Rows from expert 7 of block 3, named by matrix and row number. Rows with one number belong to one neuron. Each number is 500 + 25 x the weight over its row's rms, rounded and kept within 0 to 999. All counts start at 0. Numbers have three digits each. After the name is the row's rms in percent of the matrix's.
# up: expert up (model.blocks.3.mlp.up, 32x96x192), inputs 96-143
# down: expert down (model.blocks.3.mlp.down, 32x192x96, transposed), outputs 96-143
up.0 111:499497507480501506491486514498500488500477494536452508492559501491486502493484507497517475509554475491487468515464532494481536444468489425523532
up.1 093:502515511494512514510472478512506474565469439478476536496516493472470495483479529475462512510502484534502497502459525505492583505492521492473508
up.2 088:491491519517484500488460480478479509434470507470473476510530499477524556518512528452517449481514513507480482509490526524497505528492550505515497
up.3 128:498495482536500527467518496520484498532481488484519494478466491549486512454508458486497501523510485525506524481468447509502517467527495546491493
up.4 087:470471508505506500497472510509508450495474496519595494470501527530469513436496505501471441495487459500504490441495511475491516511498495514528511
up.5 100:522460476530510514510513499506499525509463519497501490482474507499489501475493489568492479509489512516532563451541455514501479487479482534502488
up.6 109:505523501487535530485470515508494506490507489517539524519493493499448481481469491499489589486487524486501486509526454488494493465490485526465499
up.7 124:521488506501491506473519489502495491488513483531490484471502540480504503436477525543505506509508468494543516466461478500497540521471512454528499
up.8 096:494514452534527523497516460521504524501542498533501539515520467539503504500476483502519488514508477509520539522505472557483467456520529486465504
up.9 134:487488502545493494479523545503484532554484460543503469448511472536500491471476492550515510482507461464525530480491490497504513508494492448483517
up.10 103:502504545522469520514511510481466474535488481489477529498497512472506484510526529431486445491538528513484530494468547487533523524525524522557534
up.11 116:525534514492523528529518515514502486473500539542515559510534522510434446446474523487483523442519552485509532498498454517531491466465504452522509
up.12 127:510500506551501502483552497538485481474482521449518507490481517480503473496510475492467541468450498530490503499497461532507520485538466520497472
up.13 094:481503542518511511459455525505474487551512504518519525471505502501497507521456502531500496477473484448459468477492540462491474472457460495467509
up.14 042:491502505560469451531521450524527481521499533523505510495521495489460501494484482493479524519489470478482485486525475458557510501523508506513515
up.15 102:513536507519498543499539491547457503502498490471529510498500521485430491471478473474461496449471530505486485510518459503491485477483433536479485
up.16 065:450531529511502462473468523555506456517520465522500517499486519525518480471458497512509493457464514500522512463493487518512531493488463518455517
up.17 076:496522545523524457479560533543491463515511477509521506510504491520497527440515506482458499443526504516535484463470487470516449520516502505495485
up.18 113:530470490532528485524532476512513511471482490497495513518489519514543542498537519518516504490483484531477487496500488516506502468518501545459514
up.19 105:453510462531433502520492435509516510501503521515537513537484497508501463500442482487502565524491489525529497543530493520491475493486472495456459
up.20 052:517483466448449457513529542533522498483477509543509490492487508507482477470536516457472524487503463512499490466482466497531489536515477561508506
up.21 107:510482488527546533480490498505484515544478497492499461516494521511512519510552504455507476476496469521475521518499465479483453425534490545496522
up.22 050:500534533499496489529467503563531460450477536486502467481501506499528488518493482486501483488467500489456508497487518454559528484481485530483528
up.23 104:511509512519518535498458487518511508502543510516523515506483516529526516472482503469501526487533517495496481483502477483510476416471456540485479
up.24 107:541521457503543530491511476510508495474494519529528497508480517510513520505529500512497534470480516493499525481537451533495473465505487554497487
up.25 111:517475541545501530511539507509501510513487472506486494517513497540491483471497485490511488504511471525515532466480441514498553489496513509525512
up.26 138:506493481458505509475491523500501465482508512493506511493498507488477465449475492535496478512470493481514491506498502494529534453427510469524504
up.27 059:495539530502491467472518482532523482499524526501466503505500536512491520473483503482458495525474452510472503486524496518534514483510488521470533
up.28 115:466475507511478503492520517503496520552498490518473499502531482512507520493471488513504492517501502499519517505486507513505551499506505449473538
up.29 094:523500519518510508495504536507506502534505522532507503497517477517513478503475526556499511517497503508564542488498493505515514440517492486471501
up.30 090:529504473538536514462501479498504488493453501465506515536461485501540495493520499486475500522483508473495451495491507523524509492559495534511505
up.31 114:524522512510488493496499497524497527487540513536543506499487457483504471482433472527499540495438533511530523511493479522521483467503457509451494
up.32 107:517501500502504547464512513491484537538484489487492500481490514512462494465487484513526497483560433494501501485506465490453484457526482521506475
up.33 102:513488463501490493492512516491511536498470477548501521512487522490515520519490520539495515495543462483540481475507508500467472534505494480473498
up.34 141:517525502518506538470493510492502518469500509513513482484483521492463485490485483513512580486454538486496493505527445501493479472483490552489477
up.35 057:504505483485520456474487503537556480515524540536505476495520497496491484467500448496461489485500517481531487478489502510530520530460461476498499
up.36 088:471510513519467511483519518491475477507429511520493498475476540480514527519479543484504551498546539462457505521475541481490520534438491493529503
up.37 108:508496477450490524491504472493482475468558528514513468509502494487523497475494507538528448498515463467499458522454531476487531481462552486538497
up.38 126:508548472508495527451477515495488491449498503474526506505498500478464457483466493498500590477482545475473486510501505540524507474460471517486468
up.39 096:460545507510480491505492508567504503534466474504514500498487484506538535480491469494481478515488507541556551470509522464536502494478476513494509
up.40 096:492497509524500514518521506486500550508451466487484467515478500462493518495518472499503487479536430507501542488486482451524474515533494490510494
up.41 056:487504525490514451488487465507489493480525514495517452470524516481451473494516478456496552506544500503486521499465491555529510542493472536472528
up.42 095:500486514488499503522486484495511453504569512498548499475475522517512490458496542533505490482483501520530545500476507522497547447528505531453532
up.43 086:543458544479542523491484477518518547527500486546437511495505433495468484517502529487508520511527537485496477494471523493492513473487499503473473
up.44 092:501512524537431512489533488483472469493497510497522550482527546480516543497482504514521500500498592480466455538482475504484509497474552511514489
up.45 111:493505555466520508485494494517465490529506503470547453490482506510525518510503528468477495469475473497505511482503533483503531536509465509567494
up.46 101:532510489490490527524519482527491506492493508533533543499515486495472469458491536483469516470497527493491547477476472507566516456491529494504522
up.47 096:494509501509470476493493511547494456495477499522529488540487544527510512503517533478436505481457468541489506487521491477500488519480516536495508
up.48 084:545500536506535505477458508504535452522545514495521500452476501483507498494504507525489455541522454491505504518492498498526514480513539511549501
up.49 120:516507478529509497480484492514503480477504480468529500508491498536521497514520506468458501495508481521460513466545500525487491491508523530456514
up.50 116:506525495538492533469495500499487539482453498464527484502467534473510522504525474499503506489510458482472513507521477523499464439529446556490470
up.51 117:498537484505523520503521533520483461502520481505531537477515518480469505493541512496495537466532499512498474488491447524491500441465503527501500
up.52 108:489518530537491555497514529500478517479514488474503494499500512504470519490516503483530533471523453501483525486499441490480470460531497515493479
up.53 106:541496491499517474498448535481515515498502521547473536495539494487465498478511521470484471493506466494526509507465532497463522513487508495530530
up.54 085:492484476478489475502472462536517535527510514522519481491499500470474497476515484547487477503517537476504593508518508477519482451511490509462512
up.55 058:485516531513510497528459502531465478489482486478527477486469499542499488506468471483484516498509477524496491498530499532508541500456487486474496
up.56 105:463526508564499495513505509504485504465508537523549475477479510497515513509507476500490505498516458518508526493446496507497525519531467537567458
up.57 102:529551488481511543518520511490498524483490520496515500515499554500484491495550535488489534430509484493498493470497478528531487486499482516512482
up.58 113:527493516527499545472477504495484522498502495487479536481476496485484483504516500532518521529514461464479499504495457482471489441480464514489476
up.59 090:528500484489536512535528471479485472482494511539496528522496508449500488504503545476527467508471437520498492526513511519473529501516485518515524
up.60 092:500516491478482502492528485544496493531486506513570531514518526501531519502512528469462485476492499521504461467464514494530504519498486535466530
up.61 099:499499509527495496502503475483487492516488487492460495517505470473485473519488487454526530492504462539496534498475490500488531503512509546478487
up.62 064:475515505502483446495490531534473458517519500520526478478480522493504503464466512507478527474477504489470547489441526504521547495515453545471541
up.63 050:496488507551467496502506508519522511479500480500490490479487484539522509520479455468465489477475502498537481435515485546514560470484487479485472
up.64 126:481454539474469516467468525515497524511519503551494499449501520530480495471483536542469496473520481465513531433500539453504507467443472505484509
up.65 081:481529518499499446499497540513506490459519513489525491497488503552485476460466491506465512509503511498507498434522523478506509481455519552494495
up.66 054:515511492546479470486516488564518462473517517517494507469502490497468480435510464509486487537492484520498485466461524517515508461498486571455520
up.67 114:520539489527523557494523487526508535479515512489528515519489524502482495458530496481485564459468503507496530474490451525501511458518495538493502
up.68 074:510512516504494515479486495539516442533497495492487529469502484481527492473503497517506543485502484541495497503492457466512544469496493526467520
up.69 103:502536495513498491492504512529513474513495530519518509526474555493541493504489489488474529510469486527509527510505446471493475482505511495515502
up.70 048:511503507530530455546489516500497475492528496481521473504496525450455511480497486496462491497537514480517527512481505502521545488523505494526471
up.71 118:502438485498489511484483499486517511519508515477506483476465492533527499526526502530503482521516488526516495491541479492485461490461520526489460
up.72 097:538554482505500527490493523502506469502529455493491515511526536455490487484493504485512507504500530450499501507519465510462472488516543525486530
up.73 124:534495509508515525554544510519524510450515504544520484522512510501503534493529535519482511471474521501552554432499456482527484476521515515505529
up.74 107:524471508478482445489534508485520494532562510518486558539510486540480467504477497493496501511531514501538504504496477460463500477541518504506527
up.75 066:543509495521487448491515494546499461510516487525516521489469509477510487441466530495470535505474458466515564496523488515538498487481500545479541
up.76 088:504490549523499468519475498508482507493500522495499500461510547532501532492536551524478483460535483475482508472482524445502515491508493471523533
up.77 094:486502515524487519480547488507488521494512500470466531486496537499507511505529494496480440531489502495506537535491501532467508525544519540529484
up.78 093:522500524524497502501501486507474517475454538506485512515467497533495485521512483503439434507485489536490477484534531512508482500471516543494498
up.79 103:476484476564562501494510474509492514529536508506515495495488498501529507491546498521511485526500533487527551502516488474491483449544481535469504
up.80 118:515480487547529508515528443528524509531479461477513502549498484515533515510526506469502475504477520540494470497520458530511482496502483555488476
up.81 053:484520454519481479477515511526479530467518520528505492494493518493446529477534502514527530488490475528471486513480555504523528464489499534494478
up.82 104:508496472512512555516501531520508493501469496499492495503512506502472492478492528487505567502499480501496522473496450480484489488499459529516509
up.83 122:509522512488558523441486476496480488502508502501487496471507511508453486453499490488495472448500507474499487503495477514482478442509515482479503
up.84 110:498551493508508514461545492497499484485500493473519504496470531467496480484494475499514581459504439502469482528504475496503465471532439525489486
up.85 099:500484468498520497510476459502504480520482473480509500505494460541534553482505497484475474526505435536482510494519544480502524500493511522476529
up.86 106:515514512489496510483516462487519467458512477463456546514508501471488466514480501482489438505489489484474456522484512544491519447498485497482503
up.87 139:486519508536487518505495535511480529493502500491554475497487537519541524507485522499502529464487494505501512457494509459465469516513455523492484
up.88 098:517468510492498511499512495529503485559547501527514506479500513507544487476486517528481458499493524513498485494472528509499501477469494509465502
up.89 087:505473495501515501461482484537502485556510486494508515505513501487514518488503525488493492512463507496500479498487463491506516507481498511490492
up.90 112:507515535497486535461515512476474482476498503457500484495519506475474481512517519472518535502528491499465497490455493510479520451458466519517460
up.91 063:532508557535515457501512511516497482506503522491520466468498540522493512468479532538457519491492510537495496488511461527526481483505489483487523
up.92 101:492486496462503494456467492525536465486493512508534504483509510509537481437476541477478468524491458474531520512514513500509496476459482464508519
up.93 112:513503473537485522518527505526499525495534528504522487509498507493529524507510459489511510479505515502514555491476459473493484457516465552464503
up.94 113:483514491488505509489484491500494451465549485453508510484529531502522514514500514473515455484510456498467473558481498510508528453495524501495513
up.95 110:498487494502465494476507512481489457503536507495492509488504504490509511532516484488526491476524480515489511542463537530497535485503502475508510
down.0 108:513537535473471482495501458517506497514450518460479491542484523480516497511498512479501523532464498520478544515444526513504478512531450508531516
down.1 099:506464488486469522515450479525493479510461499532502500497447530546465521483508491482538527503509483517502510550494522469505485487501517507519478
down.2 100:497466530540508544488445493501517498510528497533468469504497483546505480485511523489465480522499487500475503476479560532529521517521531514503477
down.3 114:489489522545502466493524476500473501506490481472523469473523522484496484544494484518493522432477498498459491519478460482500509456506540472488496
down.4 088:529498488481484525483498515482493452524439551503518547510474472513524525526508522477494489532499528512500523504499472478504516453519509493527498
down.5 102:495470484517498495483477482470477467500508449477522493470502484486496508490539505484538499473522484535508486470494471508533488474518476508495551
down.6 104:515476513513483499497467468475500537478516447469477534454534535489536514470515509462543475503479468515483518528507531476518469480506516528498474
down.7 104:481513501467506506497524484535477486511457492515498527496503468473509506536500482528511528507497487513474508504452469495516482450503517528507532
down.8 108:524497508469481482511492493508502545527516498465481490532524463504537495516508493502450516514519530504475512550497469529460518493525493537474496
down.9 120:515465511500474517508526503438481522501489513535474496519514490493478508487509513467471518495517541510525487549509468519481504499545486521511487
down.10 104:503487491540505510448474527478501482492497539534481520521476478567554514508534476516494504499451511526481500514501529520515485476446487497469471
down.11 097:530456506524475495514469522454505530513534498514496506469492510539518460500517509482515546511465458504451475518502482463459515484477472520519510
down.12 106:500432487482526530494490503481507531518510486538532495463503493547493504521486508478518481497491482515452508491542500441479483507510474499510489
down.13 107:480485495510503489484459503547482496484502508470514495493465522458502505515491510488498501487482507479504506449512519509481539493530493508485515
down.14 070:509549521507537491499475509505492512504533464495546490547500504441489532511553493462504480508510527499504491487451499479486477517488491511479532
down.15 106:486455484509476450485474488460462524499529487512516496451473473548517495501511500479504476460468490480488524512489466481497513508495445483529486
down.16 069:539544495490489512464492491467500518507500522508496546484518521489465501565477502500478465499518470486462507510524479512537450485484538519479508
down.17 086:496480502472491531527449491462504504465490535505540506477466474515499471490472505510518487485523484496480525483489464535519470470541539495474522
down.18 119:445454493461458492527493487528525505470505505488476540525526478517502535479485483464494504489527481481529475496519507439513508514501471465505493
down.19 098:489527472500504520498466522504496490534498520453494502532471453535462486479445503491524583477492504528512520503538553461489470480515529462479522
down.20 073:481489471527524532524486503467514484523535517501520481497506478535529522502484506490555532513486489467509508505537530498455505508454513483466498
down.21 104:503487479526464521514493493490508523522500445470484515454491496470517476489481494500516469470505508478487496492466497504484510550521495508520482
down.22 065:497492513522480488558453515467515535501511500505504489506494559512449439507545434520513498486536543477459506499495466471474529516498518539523534
down.23 102:512504525519486471490457492503541482504527443439501495453483533480526481542487522510499496452471484528505493496466520523510481517512512502522493
down.24 092:455453495490522451514454527483493504500527429499500534451494498516545502514520498513503478485505479504466503458515550471477486519491427483502531
down.25 107:519477470523493487504490469464473497498475505512511480477523511510468486483490488526530526462480502532459510491508503515491478499472501478489495
down.26 114:526486509464480485494495523489469509473463522517482548497522474497570518493490487499499475491526489490503536512506487486533477460532492478509492
down.27 072:495521512559534505451503505502530502459451486432532462514500518486513482548481472512476440519460528480556480517542456491507533492473484510489480
down.28 117:504473515480499532495539499467492519541493549523434512488500491512476518501549501470454525503527546498497502524499507505475487516528511544498504
down.29 099:491552533497515517490462540495462504521482495509521523483486519495497513536492464506503520523534507534483492550527499472475473517479498527482462
down.30 100:500501508500516458499532539541545526534495503506496486497443501530507525489490541469487508469500516489486499504519517483591512469513499488430506
down.31 105:501507536489484517484460465522514480529549480498484483490510526450498475520486467497520493525530492492510524493521519478472508546497458486520531
down.32 104:493533490517484494523504493483510510505477473499504491470499527513517473504470493509469516459469506517516559510466510486480506490519475445496484
down.33 103:515533493481514492441523510520464494536439526532472527519504507481493520535491520493505475498480516542513514539437505485487500476513511502478520
down.34 114:520465506519500507496476491501494508496496454483491497471510499493519484494488483483532538460507466492455485460514505465467490528507489511483498
down.35 067:477500566531490526485561477497455494506501549504475500502476481492546506533519522527501523507503502528513507465475458490530515503496573480525489
down.36 104:513491532505525509430498507506484491501476487516424462512505508510497505529494501451465528514457496496502499528479524491479510484498512518450540
down.37 112:495508506470494478494524505543467513491478519536487589491493492529519506493515476472491476501474538519501507525486515508511479486525523493482505
down.38 103:523472519498497475508456531468505523462553482519513522441484501512547509491497492506509523489469452503470499521514501469528511501517467495536536
down.39 100:454486480453564496504416483484497502477467517510499467520533522490489519520497507494433484549536507521472503495482514539484464484492494522514510
down.40 096:477455493538496538527459467491503504499460533521538479468505493478532517523512498512517533487472545507459496559498449510516485515509481483509491
down.41 070:490513503486494483501503456488469481522480481502468518489506480520475524495527507544468516501507494511516504468543489509557482461506462511526521
down.42 106:517464481483487494486496528534482476543515505475534515508407479529504477508529472481556494531502512543515515479541515475503485495437493491507482
down.43 103:525475510481473454496474499530488513524487495500454512506479566475554500541515505488490536489477496529459528538477506516457469510530508525496542
down.44 103:462449518494531483426512492522432481531476509502470481519491484496511521514493483430451515480462490484490560506515513488474464457509507515531515
down.45 116:510493534490471530442439504479503514544504556520506542493496484533501530485509474508487463498486519477507507499503519529462476479443488509484508
down.46 101:491459542531491534523457493481499504492470527539501505472525507549539489512509520510479495487475481487489492529508512488475476504488527512511518
down.47 096:497529520491508541454476507494490475554475515455502500498490510510494489518428473510528478485508572528492510492512543453503477488475502459467536
down.48 107:514481520513508502478523491541523495537524527464478529570479501518499505526532519489461491496519511523476508545467482489541487507516513527480525
down.49 105:508478508475528533513512508494527494481500537453520505540498501509481495499451510554515521494525507514470477466477480439459480476473505475483509
down.50 109:495491501570527491470468494513498513474476483473504473484488502470513493517493481495529505498516507481464473524492469484538508536510501472480481
down.51 120:502499515493501525524458536478501541482504441472529495425499493504564483493493511500547464471475482502443541497497512489489503510504504481477479
down.52 103:485492522564503493495479493463468480497555478487522492466509502517518504519491488503536498460467501498464490485488504506484507517533515494523492
down.53 096:512490513472517513520498476494501490475529489485486530556490481537558485508504514533517478499523531505491538513507470515468490490504486487499485
down.54 102:490501474510525456467480494514489535504485539458492548538514493498542526534460499476450524519483475545465473524529436492485503505468529449494501
down.55 071:509482479489519465526424512517524503493518505478484513497453464524526556484511512500487496528459496485531477525522519497507475517522510497488536
down.56 104:512523486507524533496473504509491542505490555561496509540510489504504503496472506510492507521478544560502514518472494496501523480508453514482489
down.57 100:491447528489492496516461504469505540456516445506497492430534501515528496507510491510507495469465491507460486450517484475489509506469461491521501
down.58 112:504508520526502472500474477511508490518517480484468472524492515467500506523481489478516489482444505504493541485502493471537464502505520510527489
down.59 108:517504525459502475463529500485494490495462531484449496521495533530494486523505528485486498465492513524524496516494534465518456504466422466500517
down.60 096:497523519470531534466538509492515520565507498484516479485535457527525486495460497549525525512541491469537488454484498493506529424513500492506509
down.61 096:486493519497498529455509562529492509483465537517478496516483540545509506510494465497528513491450548481531494514494533498481493486506510486500532
down.62 068:540493528512526492533490496470484498506473472481492527483465481506500512510524548470552531508498489474455490507478507502549478550519470496515511
down.63 071:511482568511516458495518530475521532503514513504496502525507494503508429457499500505527500482505494536498547490522492485527524526499490451544497
down.64 104:516508497467503556512452523488498500415498457423536516494470482535524515471464493515497482517509504492510498475499506467559541463484476502483442
down.65 089:488551508496478475530537517500510492456532518533483514474481502491462494513505498496499531481521486515515472449536502477498491471530489539498510
down.66 066:549526521562489511528520549485491544502518515504483500522500497500470503504542506527507496506483526515451512520469507502520477513535527500508467
down.67 106:523506510538504453507462523471512523496535462510512489432478472530537475483506453490509498446497479477481489482537495508483506487523501506512501
down.68 082:485477458469525492509511516480540463511458500491523500498430508477456529505476496449508525484471506473491504508492495522517511523491475491488520
down.69 097:485494548541519492483489517532476494526478515490484468494497502500486481499495483543466547464537558474516470523512510529462519481510523490526536
down.70 072:515513539495505517522487495474501494490503491516495486539470508500504460498494488531503469508484539493499512511561563498516520527452489539547497
down.71 107:462485500514476494482478485544509487496485487474504527535460502490476525524494505475483518469491517509453516565518450516411501483489528495474520
down.72 101:492537510506507485514540501507495521508493468432484503450501542519530477522523483528557483483503479502471525512476520485460487489505513458478502
down.73 106:508472542493503508543463497458473485463515453508510507443505489557541506489504500490529490491508462491478437465504493492495508533488502506508505
down.74 106:503518508483522507516495488504503507510519500513512500515535471553486497502479526535510495483461457526532541534485527452502503494496506464503464
down.75 078:513473540507512498503540526493514523485460529484474516497501485528538513482502534517480493467501488547496493499536481535487508523491496525475520
down.76 107:479463453487438516480541468515542500516492531529487539498498464470489507488455495470491520520496559508523476509495484492508465443497476476527512
down.77 108:478521502468502487505495518540493520511495472458500429545537482522533490481528507451472517507500496494505532494505503516469509479508475522512498
down.78 103:487460486507507483510479527525516526451493477466521423506515528505492500506485485466492519496470509532539518467503524488470529490497473489523487
down.79 112:526503492496479518487522499518509504534542430432481481530470499485519526521470496470444506494565490488475479519498460499500511515541510489469496
down.80 117:482474485447483504503460469555502506443490466473498464510478503488459518515469520435480490525501520516485504512494468468482469513488486488467470
down.81 060:464521508501465441549466474519472541540498507485492504525530512499545508494489511509467490498540494461499486474513498498480500475476518466436503
down.82 095:522520497507479494522498483458515514508498451499522530450477526496533466505491493493493482465504492496495506490479499462521504502496472481491502
down.83 115:491463498547483468512519513526482521487542494463487535481489512539557487486518507487504500450531485503445515507508497493476556519505463516505498
down.84 108:503463491528510499502499549489484507483497477524490471452500510522527496512510505502504519451473539501435489517515487455509527485500442492519476
down.85 099:493477479521504522512449507517517495487502509444547501544543528521478501506511501508525545471518556526486516488494527481456491494489483500467483
down.86 102:447519536506471492468531487510535533496471513534476534564481518531518544522505510485541538502509543501416537499524518485515470487485463468480506
down.87 129:502532533519528467529469557494477534514490536515509455472488485452470498528524511583515534513501501493478480487472484486513521491535524511492555
down.88 102:526527535458483466489514533535468490532535506494461531531503508513520519485502494482513497491493475509522525533527498478494481466488500502477551
down.89 099:500505526499499517483465467494463501506485531511503528507510509533505490533515467451503514493509508499490521568501462511455457506482522490473523
down.90 104:524501503540502502514505500469505502493515469505506506503456520502554496502502523476503515458446458498498522496467481497502492524486484505490508
down.91 069:502480512523556510529492486472490536488530489477523483519532462506473496492521508475503457533469483479485481521486434471520532479475533529500523
down.92 101:513504502493517514506471494461488502490447562474500530472464515516557514508453487538531496523540517537492501496513492465510480476497503493443500
down.93 110:535491505568474499488488533496492496490556463413494463479520515490508532526509519529469509478513479485497444507492499478477501530466465503494474
down.94 113:493530513501506497497538493457498458524503539502454515526519516527468481510513491486479500509499529542486540523540492475498462522497447477484510
down.95 103:504509485461508452506507502512505489488528498492482518523494499530530483494491530498509515505458538504450495476548481496540499533509467479516479